Weights of a small sound classifier: depths [2, 2, 5, 2].
Rows from block 4, named by matrix and row number. Rows with one number belong to one channel. Each number is 128 + 24 x the weight over its row's rms, rounded and kept within 0 to 255. All counts start at 0. Numbers have three digits each. After the name is the row's rms in percent of the matrix's.
# convs1: first pointwise conv (model.blocks.4.convs.1.weight, 288x240x1), inputs 0-239
# convs3: second pointwise conv (model.blocks.4.convs.3.weight, 288x288x1, transposed), outputs 0-143
convs1.168 096:128128128109128040128139128128128094128128155094128128128124115128071128128098137151128109113121163108119104128077158177090128128128096146093128202147128128143128107114155128128128130128128128128170128128081145128104128128128128128128141165128128090158128128128052128128152149159109128179128159128166128111093149147099175149162128098107128128128168128128097172128128110146128069159128128128128158093128094110128128109102128128168104128128171100101128128128128161128151128128128128169128152102172100128128146088128128128128178128128151128128178128128128128128120128089128128128128149118128128136128128128128128179184111113191169124109179128128108128128128103179103087102128128128172154184128110128159101128128187128128082
convs3.168 097:128096128075147156128113128128128157128210104128128153162128149128078128166163128128197120152106128128153157128128128128128128128128128128132104152128094112083096147132128128113128160149110128100082165126128148128128148083161128105128076128102149205124169125121176105128128128168152128155128152128128071128128114156128128128128110154128058128124128128156203147128128180155124144156128128109128139128145105128128100128128159158069128
convs1.169 105:128095113146157128157160128128128172128126159128174152122118100128152108104128161078094103114128128128128082128128103158142128128128128096112160109128128087128128143128100157090159128071128128193076082108138193128147113101128166128128128128128084128079093128108128162087128128128152093121128128128168128165128066179114165128128128150092191128100128128076145118108128128128148128128128128187135124128128128110128122128128105144128128128128128128091120104096128145128128108128090147084119128096128116138171087128138128107095128110128188087095128128128128117128113128136133128128157128114137128128128071128128056128115128097128128081128128128128104058128128128113118101079128139128128128128128168128169103128128086155169128
convs3.169 106:128063096128094114178128128189088128149128128109150111128128121098082157096141128084151157128128106128128128136128128092128100134128076128093091128114128128157078128133128128118160107145115164128128191128128128172138128128167128093152163128128128139128099095141128128128128101178088065157128128126186128112128128094107128135128128144128079128124162128135128128128128128128128155128128128128128105128128146149203128131148077192128128
convs1.170 105:128128128110128128128128128128128128128120112128060144128105128128128128154128081128128179128128128128119147128159128175162128098128128107078128128169101128128128128128128128081128128164128128128128099128128100082128128172128128128128108128128060210128128128090175164128127128090128162128128128071128128106128164154128128141128128114117173086128146149128054128128128128153155143156128160135130128103115169128128163128128128153128128128128145122058156114159128128144158128128128128106132111102128131128128128128128128128128104128128141132103134140141095090149127128154128159100128128108055140092145128104165128104128161124128118143042128135119100128128165128076097087128128089128077108089204071107115190128128111128128128
convs3.170 101:167128128128145190161112128092130163142150128147151140144128196128128128128161128102099168142128145090128099116084128128149128069128128128153128128148097148128128101128163128157128128128091158128116040098128128156128128128128151128128128128128154128128128140128128099149118090193128088128057128128117103128128128128128087128128128120128090147128128128082163098102082128128105093128119128135155128128090128128128128128192154128136128
convs1.171 094:088069128128128128128128191170128151128128152128111096155128128156128128104128115088125128085156128094103083128128094128148128098128160142195128128128128089128128150128128128128128167152128163128139178190128128128102128128128128128128163109177128128153128150128102128196118128116128153128128128219128128156128117128090174081141128128128168145128145128173173128143158128128128095128128139150165128128157133128128128148128149128169128128128128128128154128128128152191128147128100128128105128157160128128145128083128128128128104074128171079128128073145127112128128128128145128128091187128128128128085128158128077128160149133091116150128159128128176128139128157128128089128128128080128128128134128160175128106161176108128082
convs3.171 096:128128140147128128128146157131146199147146128128105128140099128128128128128155105157128128147201128077143128128128128128128104128110095081107128175128128128080128161128128128128128128123095101128130161088128128128128128153128171088128156128128128168128161117169128128095128128164143128128105128128155128128145159096158128128179099171114162128128134128128128141128128128128128204102128087155119128091159086174128128128128128128060091
convs1.172 102:128128182211087104128128166168143128128128139128128091161157119128128057128128150128128128128128128128116080148165128112128147139128161128128128128128128145128097096128088167151128111128145084136128147128159088128089126128128166112128131113170128155135150165108128135149149128106131095160128128062128128128095128098076128083128128116154178171160099109120128106161128128121165154099128128128128098139128154189128128128128128128168128128107128110128180107100128128104128079148128128128128114128098190147141128068178128128106128076128098128159128128152128124114138107128073128108128134128128164128161101097128096128120150128128149105157128128128157128107159076097128151143075128128160136146110128143098128166185106128128128
convs3.172 090:128128168128143128128156128128128128147128144099098128128157128174128159128128128128128107148128118128075139138128128105107072128143151139063128128100128128128154075128128106184128128091128128128128089064128128128175147128128128075128100128128128101155111128172128151128128166084128128147128128128128163087128128097128159128128128128128128207128105191128188084128093128169098128128191128155128159128128128128122128128128166091128128
convs1.173 120:128168098128101128163155144154098146154205105128128128128139073128142154128120111129150136095128128127128128151150099128087128128081082132128159128128128162102146155226152111128148092128128128128128085128128128111128134112153128128164101115151148128128108109128106148100108109111155128128145103114103128128091128188145111145148161112099153056144164153082098128128128147128146113122128128142107128177128117158091128128142128106117098128170162163128096104147114128128148128161128128128109128174128125128128128174128099066087088118159107097181145088128128114091147140128128158169124113128128128128163093096155128128128168080088132175102128128152149105128128128128128128123140128102111128128148086162128128128102128154082128
convs3.173 108:128128110128146128128128128111128083112067102128128128102091128151128161128128128116103128128128102187128137146158128128147128094128064141165128149095153112128128170170173128128157128156164128128204169128128092128089128093128158109128108143140128139146146128183157167122128128152128156097153128128128082100137128140154128128110112128128128147128081159128139128128128155145128128108128128156174154128120128153128136128153173128093128
convs1.174 104:128130095144104120079128180103177128128107073128128128128125128147184128145094128128128128128128120103181122128128166128128138098128172128128174128128128168128160111145138128149128126125128128100150161128128171201128128128099136103130182128128187137128149154153117082149099119168128097128044114128128128148107181128099165128154128128128128102128128128128083128103128100128128128128128128128128076128160109128128100115119128117076128128128128128155128128128104128062093128142143086127142128151144106128084128128128097093091158128128128098201128097128128128120128128128128128096128128128128090089163128128128100126128115148136123099170128104128117176128120128128128128128170161075128128128128106128084128128128194150055128
convs3.174 102:091128130128128162105159184113159128113128178128191117111128163163128157157092115140128128128106096098155128128128101128128188128128034128147128128128106128128128128128160152077128178128096142163128116189128122076102128128185128128086128128128134128151128128160131094128177144118128188115159100111128148128101168128149128178141168141093128128128128135155128128128113128128112077128128128128128137128120128128128092155101147128128080
convs1.175 086:128180128128128105078128165128128128053128146113152093104128128132128128128128105128128117128158128168128128128153128154113128085128165128128128159128128128128128159128090128128105158128084128108128121128128128139154128128128095128094179128148128143148181128113128128128128128103128128128128128222128128098128128168128128128087128128128105128128094128180109128128167128128128128128128094099099128128123100211128128088128128157128162140161155128128128128128128128102165141128157159060111128128128104128128104128173128128108128084128128102177128128128118148219128139128128128100081104068089128128128145152128176165128112128128153128128128128128072128128165159128128128128154171128128128128204128147153166081115085104142128
convs3.175 096:073145128128128128096128128079128128128128100078090128128128128150096128112150128105128128128147128128117128149128128102128184098128183152128128128128128128128128128169128134128128097128128155094128128141155145128158128128070128128154128091128117128128149088134128128128128103153128158128155128144128128114144128109128078139137157128128128128061105105101128128091128128167158128102098128159157107128228128150128128128115128106040128
convs1.176 114:166128128163112128166128118128128071178083128128101128128104162172128151152128128083092128128128128128089128105128142128128109088128116128134150128128128117128081128116128155166128133134128107157128141096133168146113172146091149128109128096143075128179148128157128135158071128128128079106128148106109128098128128128128128128174128128128149072194128159068125142128145128128164147128128128128128125110148149168072128128128128122128168075128196128097128189128128128153128128128128144086144105148128134128128180128178111128128106128128128110128096128128128092128128128093128128184128128156142128170191128128109128108084190128128128105105148128147103159089128128106128101128128128128151071128112082128092128128128128104108128
convs3.176 099:087128128128167110156146128128128128128087128146128096128128128128152175128102099128138128128128128128128143128128128098193128128159084157128066138169114128128128128135128128128157152128164102128128179128110075128130128128054115131150139103128128128154128096164151107090128102128167170154085128115155122128128128128128092128128141103128128128042128128102155128128185074128128141128103107128117128172171167128128128128086128141156162
convs1.177 099:128170128128122128128101168166097185128128075128128096128095171128128134137128118128128128141128128128094128128187180106128093128146128160128128169127158128128210128084101128169094128128128095099128128128128166128089128109128128139128095080128128128082137128128128093185128128113128128128181128128149128120167128128088186141128107104125128160128128122072128128165105168128143085128128128128128101090157105128084182150128128128128148092173128097140105128128128111128128105128128153128128142158128100100098166100128128128174128128114128152128128126128128128111128128128128171147130128128116128055096128128130086128128128128128114163076086093094128128128128128115182128128128162167094073151096095109128128107128179128109128
convs3.177 098:128128128128112128128108128064142128128128128151111128128128128148128170128128170179128128128128128150128128128128128161145101147114196108128101128128128128109142095106152082128091215128128151141181128091128149121103128102128128155128177128128128160074128128107169094108128104084128128073087117101128100128153107128141128093128173128128128128128128106165128128141128157128176128128128074153146135127100147128156101161128160128144116
convs1.178 101:128128100167198128152128128108128153128097128128160128128154128139128128110128152170149146128114111128128128168128117128097165078128075128128074128128128128128128128128128128128174128168166128050150128104160128097128128128128128165128107114092122128128128128142183179069128128097146135158163065128193128101166128097128128148128099128078071128128136128128128128124155144093128096128154106128128187128128148092128128102128128128128128186076155128128128148128128160128089152147128128128128128173157088148139092128128094128106128146128128085099134128146183128128151128128128128128106105139128128109128137180094128128089140128128108128139153128094137043128168128128128155128128128116112166128128128100128122128087128128176128
convs3.178 103:156128128149183128110162128128085128128128128152090134111128084070144145128091128128128128167180128128128097128128036128110162128128084146172128144168128128128081128056140128105081130128128128128128145178159128128144128128122176202110128128128179128128128092128133128077128156170128101112128093128178093128128149164128111138087167128139105080128128128071158128128149128086128128128128104128128134158136131113160128128160128128068128
convs1.180 088:128128083128128128071128121128128128179128128128128177128128128128168128128128144128165138115095080128128128128078128164112128128137128184128187128142128156105091128128116128109128128128168128159128128128128170089128089090110128128128128128128109128104128128128165098151096110080128177128143128063128111128097128157147128000171091156128162128128128128128128128128143098128104128157128093124159115139106077128128128176145164128128091186111128128086128128128127128128159166128128128090128128097166099128151140128128128128128087128113128128128128128128173147147128128128128128128128128172095128146058146128128128160115179128110128128128099120128094128128129149128128173128133117143128087136128128170128128155138128128153112
convs3.180 105:128160128097098128093128140105096237128163136128069128128090128128128063094146118128128128128128141128107159144128167128112106105096067103128157128107099164148128128128170161128128117149085128138181128128139128149128128128128128156128110128128178140107133128128149195128128106128128123152149128163138128128128128100128162128128153090207155108128107128128120092095128095177157128098102159182128128117128146128105121195124095180148128
convs1.181 093:168128128101128124128151128128165097128128098089163128128114153128128128128150128094128128190128128128128128128128079124128127128128102162128128128128111117128177128128128124128128153128128128128045190162128128128091153128128128100075128159128128137085116118128139164102178097097128076103149128128128149179205052093128163077064086097108128128164115078128167155128131128128162128128178128104105128148128175121128128098128145148148165128128128167128143161128128162095128108128128108084142153080137128074128131167128128111128135128128159143212128128110129143168128090128128108128114108141128098125088128128128128128157128148128128128128128128082128108136128097128128128128128128128104101128156128128128165128128107155131128
convs3.181 097:128149128152093128128128128203128128145128128128187102096128112151143128066105128128128128083092128060136128128121138128068128109128192092176103128128128128128128128128128134128107101128107138108128170086144128166140128105128105128107128128128177164128103113068144128126128105128154128097203128108091111128157179128128128128134128151143146128128163156187128112128128128086176070116128128113128128109128128128128128128112128128076146
convs1.182 091:128084128176128156128070128128128125128069128128078107128128128146107153128109128128103128128128128128099095128178155128144153128135111128128165128185128128198145164141128145148128087086128128128128173128074128104128190148128082149128173128086124128157157128128091105073128142063128128128128128135128128151128150128128160143128162128142152128162128092128128128128176150128077108128128128128145128128083128128083128100119089128128121167128128128128113074128128128154128128161128156128128178128128128128108128128128128128128144128141128048128128154074128128138128147128128099128205187154111128128128147128067111128097088128128128150128128128152115159128161128128092128115102128128111128128128128074117147175089140128097128
convs3.182 090:089096052128128146128128124128128128112128158153128128159128128083128128091128128175044128084078128164165104128076128079167128114146128152128128151166128061128128128128128075150128088152115128095172128128128114128084154102128146128128127105147128128168115128128128128146128184128154128128128128128128064128128128128128128128128180128128128128128128128128128073128128158159128206100128128128128128128166128128128128161128128128128163
convs1.183 092:093113128128105078147128111128128128105083128128203160128039128120165128128080128153188128128107072149128128128159080070128128130128152128128128104128110106128128108128115110128128167108091092128128128170128197096128162113128128171179103115118128160178118128103116128128128128128128152128204128128128128103128128116128148087128128120172138128169119140128128128168156089105151130128128109079128128128138128128126128128128107101128128128100128122128093128128128128173166128098128128128128137109149143128139097128128128128128170183128128142143128162128084128165128128128128110153179128090141128128133152128087077128154128128128128128115149128128128079128084128128096128167100125128128148180128158067128164128128167098128110
convs3.183 098:095067128128115081182163171158086154128112128114181128128128182169103116151134128128128144128128128098128165114128076128128128166128191128128132121128128128126128128128132079128113128111128128128083173119128128128128102128128128128080128083128147072128128194128164150139128128125128113128188128128128156128086150128128159080128128128128095078128128128101111128128128121128169099128199109169128128128112154157187128128128128156152144
convs1.184 098:128128098172131128128128100128128128177128128202128128150096128128128128128097128143145128128159098128128106128097189152112144128122128087118128128099128178128128094136103129173103128153067128185178128128128128155120128143185128128128128116176128128128128128096128128149150128122128146128072152128111128128079143128103128128146128128128065128128158128128155133084128145128152144160100102077129122128128094130128128100153093165156128128167128128128103128128038128133128155128142128128165078139128128086128128128105141128168133085160108128128153128128128116128092128105128128101128075128153107178108157142128052128128128128128098113128093128128104128149157128099128128081177157171103128128154151128099192128128128128155128
convs3.184 092:093128143088128090128128128128128128128128100128059193119128128163128128169128143128128101128084128161128139172128128080153128168128170120137128128128104087128128100102128146128104128128080146128154128195128087150140128084160091167128128128080101128104086128128174101152134128162128128079128128144128158142147128109172075128128121128100128071128116128128128105128152124086128128142128128128109128167128128128105128128167128074128155
convs1.185 089:163128128146146128128128128128128096128128128098128189078128128165128128143146152128175128128157128128128128169128164128173106128100061152128128128192135128165128108128128128056128083128093128120128115128128128128146128065172128094104128097128096128123128121128128128088128128177128164128128107128128128151128128128169128148128128128099162153064121112157128128108187141198128087094128155080151128128128128202128080080128068128128128128128128158128128086128119128128128128128128151128128128128128128128074098128128128128128128168087128105128136078093128128128145099143086128165085149077128152109128128128143128128128103126108128086128128128128128128128142146128083128065094128128147099122149128128087128128102105148099128
convs3.185 099:128128085106101128083159122128134128147166138128151128128107128128147128128128147128128128090110150169128128092079107128191049159128143134128189131123128157128128128101128128128128128103182128128128141128065082154128149129128128157128175128128098128128193143091128128128141093128086104128116135128128083166128128081117143128128104128128128128128100128101154097128128128106132128128128128109124154072128128128131128128128128130081172
convs1.186 097:085128128182128128128169128128157128170128109133128120120128180093128114124145059108128128128128128091098099078128128128173120128128108128080128128194128116128128128128113038128087103108128156147128128128128128140128110106128212148128170128106128128128128128120148128128141149128139128115128128109153128128128128164128128132101082128091128169089112101128128128128196154085161128128128128128128128160128091128128128128079182145112135128128128116154151128128177165128066128128128128148128122128162149150128128128128128128100128148128113128128178168164128164128128144158128128195128128100122094128160117128146128128105128084124128128110128128086174128128128128185155128091128128090128159100128128162128128128128128107056082
convs3.186 101:128128107082105164107155128128128128128178128128128116149128128073128128098128168145174128128128128146143128090082098128128128128128128128154106151128128147147128128146157128128128159128128128128113128128128128169133083145128133163128104104148128201102195128128128140128101128188193128099066149128128148128187128092128146082128072080166148144128096092138158128128128128128128128128128128123128128128128147128153148128158111101128128
convs1.187 089:128147167128128128128128128090128128128128128128183128128128079128194109128152133128128128128089105131128128099128080128140146128128128128128135069148128128164097128128128100128128085083115104093088136085096128128128082150128128128128166122109101085098128128114128174154128128128083107128128128080128128128097128136128096128203128160128128128128143138128117097128113161100109128106128098128128128169128128128128128153099128097162128128095128128088128128128128128128128142159128086128164145166128117128144173128116173142128128112128105128128128128093101128128117128128128128128128087153171150109090128156128099165140128128105128128128104100147131128091129128099162128141225223108168091080148128067144107051128128138128128
convs3.187 095:164128128128103141144101115128128128164128157128128128163187164141128140128128128128166128128128100083128101151128128128128128134128128128122163115176164128128128201128149083157108128128128163069070128128128128128151163128128099128128156105096156167087166128193107148128128128128089151118128166128128186128128128128170061128091128162128152151128128166059094171128076102153158115180084091115128128128128169092180128128113128128128146
convs1.188 096:128128160128128164128128128128163083128128128125128137113128090128151128128128115099128112168128102157128107128128128160095128152128159089148128079139128164161128147128128176149148128128128124128128128138186128167154128097167151155192089128078147128128128102167128062128108128128089093112128128191128128086128071170138128128116128128149128166128128077154156157128128128128134181158128128128128128128128159128096128128205198128173169143128132099095128158075128128107128128128128128130121128113128135084128128108142120128128096128102128128128128180166128128128148159171078128128158140128128132144102128128128144107102128128094128128147128093128129069128080095128122105157128178169160128095105128128128128104088128097104128
convs3.188 106:128182128128128128128149148128156128126098128148103145128082128128080161128128149128152076107128128173156107142128171163128097160128128100138073128128128154107123128145139128171128111095128142160163144128128084162128128110128154128128112128168111094128128113102069128128117128100104150128128128122128075097128116162145128071128155128128128096151066118128159128116128152160107188037150121128128128128174118128161165159130147091128128
convs1.189 093:128153128128119100128128128111155128128128128128128128128128128128128128128117128183128128128128128079074128128128103128149128137128107128142173066128128189128128108128163128128128128128128180128136128232112080128128128178189105128101144128110110128128086128128128083178111154128182122128128128107128102141081128150119128128188128134097167128128160093130128157098128092104087076077128128128115157090137151128128117128117128128128128112100128128128128076105101128128128128128128128096144102128128128127169128171128128128128128102128128138059074128128088128185128102128128091128128137088078128128106128098128128138128128097073118156104128128128050128147128128165123116128074128123128170118128113163123164155128128130141116
convs3.189 093:106170095154128128128128128128097105128128128076097128128128102158154128149128113128102101187111128159142128128146128128128115128128128128179116094128091075128107128128128160128157128173128128128128128128126087147075092128128147128084128183128151128128128085128110158128095148128128128128128128128128128112155128145161128128108128128128128128164128118099128083128128096165147128128177128186128128115137128165128128113154128152105170
convs1.190 090:091128177128128128070114128108178158128128128107128158159105083128127128128128082128128128163128048128128146128128128162128177150093128128128153168128167087128083159128128088091137128128155143092128128156128128113112156128128097152128149128128172157128128128128099087128128104128111128131128128128167128162128119068128141128155128128100168079128128128128128128095128178128168143153087128106128086128190061128128128124099122128140154128104128128112109128128128123137141138128128128128161127208099128128128128066162122128128110170108128082161155173082150128104128172128111128092128128150113180128099110139128128156128141128149128128131144094128096128128145107128128128162128128156128128128128128146158157161128128187111177
convs3.190 098:119128128128076128128128090128128128159128128128128102160128143128159128128128151128152128147099128128128078128128128128161145128128128128128128112128128144128177158158104172093128128108161148110077128061121128128128096207189128128154092128128170128128197092081128128128128153157128074128169161128128064128128156128149128114128128128109128128163128128128143128128144128160128168089089128128146128182128128153187162101128099184128128
convs1.192 092:128103128125128163129168128128128128128128128151128164070128128128128128128081128128128183155106104128154128128145128079170128128128128148103064128143128113158139067128076128111057084128125090174161156175128128128128103128128142128135164128128128153128128169141128135128128095087097128164155128128128135128073128128152128128128128128128128128137128114128148128139128215128128156128163098101128080128128128102128128189128128128128128166096128190142128090128093128128072168128128128128128128128128128111176096151162128128146166128128128175128128070106109128109150128128128103150171128128128158128128128064128087146097128128060128128136128093104128155149104128128128128128165178082128119111136127096092128128156128128128128
convs3.192 106:129128100128084128106138116128128156134169128128163128112128124205125137128128087128101080128180128128128128150128128157128128128156128097128128128110178066128125117142128137128101102128095128128128128117128091170128119156186178128128154128128128128128115128085128128150128128128098128086128153149114119170128140114180065128128128163087103128128128128243128139112175128156128128128128153128154157143128128129128062066096110112128128
convs1.193 078:128128128128128128105128128148103183128093162138128128160167128128128155128120128128128128128128128128128128128066128070128108128128128128128128082184128128085128128128128128128079066128089167068128128128098101128094128107128148128082099149128128128128128148128128175128128090128128109128128128079093128128128128128136128128181128128128128150212128179110128128157206101128083126160126105176128109063151119128161055128128082128128128137128128128128128128128128180128128128097128164128185128128128128165128128119128151128128098128085157128128154074128128150128128162097128128128128128128128128128145128128117172101177128168097093128128093128128128189128155101128097128194128128087168128128128128128119128128128106128128128
convs3.193 085:128128128128128047140128099128112177128128152128186128107128128160128128100128128128165106128162128071162128128128128128128128100228128128155151170128128128128128128128128128100128128128128128128128128128146128095154128092128128128128128128128115128128227097128128128128080085096128128128128128088169128128128128128128172070128128128128128128128088128154128128183105128128176128063190128128128128128128172119128108128132128128128128
convs1.194 091:163128176128128162128089128107128099166169183128094146090128146147096137142085114128128149128084085128128128149128128083166128128128068128163181089128128102128128175083128128144192122128128161128070116128128128151108128111128128158095089128128128164151128128128128128128128155128128153128128159128128128154164128076128128128128057128120128128111128147128128128128128128153128096128128189111122128147137128106128169128128148128107128128160095128164128128128037086128063124128071128128111128166107128105096128128107128128169112115128128173128128128196128128128128128171128108159128128128128160128128172143124145098157100128153128128128128156080128102128128091128180128128128128127128128164128111145128135128170128128180128
convs3.194 100:073128128085101089158148161128138128128128086128103128152101128128092128128182128128087128107128078176162128128128146128128128140108125133184150128113105093128128128128098128128077128128103128128154128128169158128186098128128128069128087128145135106128102128128166128128155128099110147149167097128128128128197143149128128133128128114075128128128109094127143128128164107062128152128128128083132128128128096128161150128128128160157128
convs1.196 104:152153128128151158122128096128128082128128097128128128147114128128103096177128147128182144094128128091155191128082168147153153128078128169128194128128099128143128128161099099249128113135128089128128128128166128110128148132128128139128104176128128128128092172128046186128128163035128156128128153128128093073128137128128128128128115128094167126167128128128145128128128146128128128128106104105168128128136128145139103128145125128128105128128128141128160153107111128128128128128128080104128128091105128092147119164128083128139128128128112128113145128128144128128128091082128128128112115128155142128129108166111128161128128128128128128063128128128138128128144128128128092156128128128128128128158128128138161091146096188128092
convs3.196 091:151097128093149128128142116171136103112128157128096128128155128174128128128119128128128128187106128159128138128139106128093128128128128128128138128128061128165128121128185128128128057128142128128148099128128128182172128093111132128128128128100179128135142089128128103093128128150128142128150128128128128128128097128128098128128088055128128174097128128128171128128098128128128128128128128162128151128096102128128187121128165158092128
convs1.197 092:148128147146114128128128106128128149128128166160128172111171128160109072103128145153137128128128092156111128128128128128148158107072128128128128172130128128147128128116128128131128144185122128128128128128128144128128185128128128128160200128128128128082090099128184156134114148128144128128160128205082128128128085128128128128126083128128128128145110135128128128128054128128142155128128128150116128128190150159128128128145128128128128128101093128128128107121128128116110152128116128128128138128128096172128128102128105128128087128128128092128093197128128128177171145128113154166128064095128128097086130065082068151159160121114114085128099128128158128128104115128133142128128157128128144175162128112128157128035150128102159
convs3.197 098:120128115144151108160128128128128128128104161115128153104152128106128128083128085128162168106175128109128128181091172055169128128202110157105127128128128198118128128128135149174153139123128128095128144128128153103128128128128128128128128145128149103128175169128087128159100128116108128109105145128104101128088128128128098128152128128090113104180182155128130128169128112128128128103128128137180128128128083159128148128163151114095128
convs1.198 095:128078128123170093166128128089128080176128128128135128128106156128128128128128128128128128128128107128128128128128081091098176128128128128128179039104160113156123153128128129096141128128115128158117128128111128128101107166108128128128159086110167128128131128115128138128128092153093088128166102128128128091091128085094182128126083113128093128191134168128104128128163128128128128141153128165128128075063105192128088128083128089128128143159166132165128140128151128128128128128128168159128128128120164128147128128167098128150154110092052105128090128128128155128128128128111139100157155113117128128128114161128128101128113128069146107157128128128128128143088160172128123074182128128148128107128116098161128128128128128128128
convs3.198 098:173073102138128128128114194128163128128166128128128128135128128195110116140154092128137128128128162154153128102117128109128128128128128075150128128128128091137128128128128128089128106146128101148112128128158128128128128159128128094119094111128182089128070128128110128081128128128103136128128128110153156149128086084111128155174158128128128158128106128128163128128128066128149168116134092082113128164128128080101142164098178128128170
convs1.199 091:099138102146113128146128128128128128161128128080128128100090128193128128128128128102136143154176128128128152128128148084147128073151128093128128091128128155128080141128128128128162089218142128128128128155128113103119128128128128128169128128124112128151155113116128071128128128164128155128128128173128128128165100128156108079099128090146166128082128128174083128108091091109128128128128128166128128128176128128150149140128145128128128080128128128146087128128128101117128128093078128128128088128111105074128088172150128128109128128128117169128128112128067113104144102094128128128144141128128128128119137128102106090128128128128172175128128138128089128128124128128128128128176073153128213183071128101091162128128169128138110
convs3.199 102:128129128092128157128134108128128168146128128128097128128178163114128128128128128111128201158092110163128069128128129133128175098128128128128149093146144128160119157128128110128161144128085149152099141148161158102128135062128128128076092128145128128157128128128097128116128081128128128151081105128134128128131128128124112128128113128116106103161128059128128097098122058144103152161128106128128138097158113128112186150095169148128086
convs1.200 098:128128168161128107163139147138098128136128128102170128109113111174143128100128161151128152128128169128113137128128128167128128128128128170128103128176160103128128096203115166111153047107128128128153128104128101128114146128124128081189128082125128118156125085128143159128159158073103128109153111128140128096088111085064132091128128098128150128128128162145128128128128164128128123128172110128164128128128128128128170128144183151158125172128149128128100159128128128128128128128147092102128128128128118128128128128118128154128128128128083163160078128165128092128119097219128128128096147128111128128128128099128128128147169128128128128095128136127177100128128169128128154107128151128106128075128128153117118066178128095128169
convs3.200 096:131128094134115111102128140178174053146128128177111116128099128171096185118080128128153128128112110106107125162128154128111163128128149103101128128174128176102128162153128111128128128144128128128128128156128156128128082151107128116166128160128098104122162128153110097128099128112128128128128186118128085087128086146128128128128166105128128112162128126128109128128128164172128090128096172128128128116163128128128104206128128128170116
convs1.201 104:128112128128128104128128128128158088128128154151101144150153107106171128128172153091088128121156128144072128117089107128128128128128128128110128128159094128098177200128048157128087128109128129181101153087128128128109128170128098128076148128106101098128128091169128151128183115143128158128064128082111128128120118128112096146128128128175183101166095086160146128128106106128128097128128128163128128128128162174098110157171091128128128167130179128080128128128171154128128155113182087122148128097128084128118128128159128134110128128095128071128150128121128128117128128087128128147128128128128134128116128149128128114128093128098096169128128128139128128134128128158104128197111128149101128102128128128128128128128128147128078
convs3.201 102:128105128102128118109114149142128128090128119089128128140170128184128128128128153097109110128117128157050178072128128198171128080086102128084113128173128187096128093128142128100128128171144055128128128128094128105147128128128112148128093147160137128120115128128128096128129163151128105172074128148115189128105128155128161128163165166128128115128151128101109128079128128144128128128128128106128167128112128128096128128128128128137128
convs1.202 097:128059128152128128128128159114136147136164128159095128128128110190128128186128079158128128123152128128095130128128128128128091128128174165191128163128099128128128087095158085156128099107128128128128117128128128095128128094128111150156179128128128142128128128094148104128101128188128128128145152128128154104096103168128128101128128137128092156182128105101128128162073145128110145077128174180128128128157128081128097128128128171131125143161154090128171090128128118128100128147140172159164164099073170128104146128128109128115144128093128160128079153154128128128165129128163128080128149155147109128128108128128128105128128128088128128128089128128128128083128062128128128128107128128067079107128166128128128117128128128128128
convs3.202 102:128099137128128128128128101128094112128158128128094128100109128161079136090128168128141128128128160090082128128128128152128128128128128107096128128128152128128128128128128143128128128200149128173158128140128142128128128158138166202144128108128162128139128128128128128128164115180128128153128128128128166128102128128075128146159186174128128073128129128128150162128128128117114128128128128128128128128128093118112128196128138154168124
convs1.204 094:128126076128128146128128128128148157107128163159106103156128128112128176095093120128128075128128138110128128106128224128096151128128128128128128128128128128128087117128128128155128109114128127172128128128128114101128128145128065168080130055128128128128168144128128092120109128173128128128128152100128128146128128128128096128128154128162054128105128110128128128128128146128059128158128128121128164087114128145128128097161128128171099163128128128128169070128128128128128144150128128169128071128128157078113159082128128183128093128128128128128128128128066128128134128128128128078076092128096144128128128128128201128128142128146147148143124072128146143105130159128146120152128128128128158128128153128128128171081112128146049
convs3.204 101:128102103128128128128128128128147084128128128124128087128135128128128102152128128099138128128093105136128197168149128128098128174132150093095128128128148128128128088130128076128128128128128097128128128150142077128128109108106128161128128128128128128128168128128131106128177128128151142128128163128157141169149190128142128091182128153103128183090106113096145102175145157128128085078159128128128128128152131177128128128128144128128150
convs1.205 102:151080128105081177183114128128154128128186151166161128148128128159141128099128120110173128128128128128128156099161148090089128128128085128128079109106128152076088152128128128172128148128128128128128128128114166128134141118170128128156128128128099151128128098094140128083146159128131176098150128146109073128128149079128128076128128140128128128128128171124143128169128128128169189137128128162096128098168108137166128154128120119128143108179117167128128162128110128161150123106124128125128128128170103128071128128137128111129113205128162128147128128128145100093128085093128128149140128128128128128186128150146123164128184128110128128128091128064128128128153139119091106128172109102083128128081105162128128099113128128128128
convs3.205 100:128128128128148160155219098128159119128128128150128157099128128128128128141108128128090128167087128128158102146128128128128128118179164152128104128128146122159128128128108093115128133128128135128101076108148128128128084183158128128094128183128128128179063180128163128128128155107063142128137128093100108150082128128128128115135128128149128128095169128128118177128150128148128128114128144128143180128078151171092128128157128100150086
convs1.206 099:169112128143094128155128101128101123128080128128092096138146110099128096128128128128125128128049141106123128140128144128128128128128128128151160128128151172128128113074128128164128128073167128118157092151149151128128105086128128128151128128161128128138128128128149128128146118152166105162128128184153128108128111128110128128128166096128135128111144095113136182128184128128107082128176129128128128151143092096128128128111073128121128128201100128128086128128171097128074128128128128089150128110097161128128128128136095163128128114165128156128168110136159128147097128120156109128173165090103128185094075128088131098174128128128128176128128115128108128075098095096144128159148128148128089128128104082152072111128100107128145
convs3.206 097:087128128128128157093101069150128128128128141128144128152163128162075128128101131081123128136128128100122128112139104138128128093128128104128189076144121128128070128162145128128128128128124056128093128128128128128128128128115160099128128091128128157109112108152128128075157155128058128103128146128128163128128128128128081157098142147128101153164137067109128128101127128128128189148195128128133129128128128166141095166128168139181128
convs1.207 089:162128128128128158128128164128128101207103111128128089106155128128168128128182128162091083128150128172083158128128128128116152158099111151128128164128128128128128128128118128128128062128128188128128128128124164173128128128128096128128150128115128146179128093167128128128128128175161128128128128128128128128085132128156150085128164068091094112104128143128104080160167101128144128146174128128128086190109128085128128128110108128128182128196106164128137176128179099128081148128128129128128128169128105128154128128128128163151128082128128161201128128072167094128128128128120128128128094128098128128111149128128128128103128128128128081128128113128112158128128128128168128128091128128128128128157128142128128128177128134090155
convs3.207 101:128185097128086144128128128178128130151128085170128128098113156159128128128128152120111176119128147128128128128108111128052128128128149108128129128096128118128128128128147063128128128115125152107128128138144116128128128163128128121079128128128128142128128128128128203134128128128128130128109128128109123070128128128146128128071111128128128157128128106069124140128128104159115128106099128170128061128090157096175128128128128128128128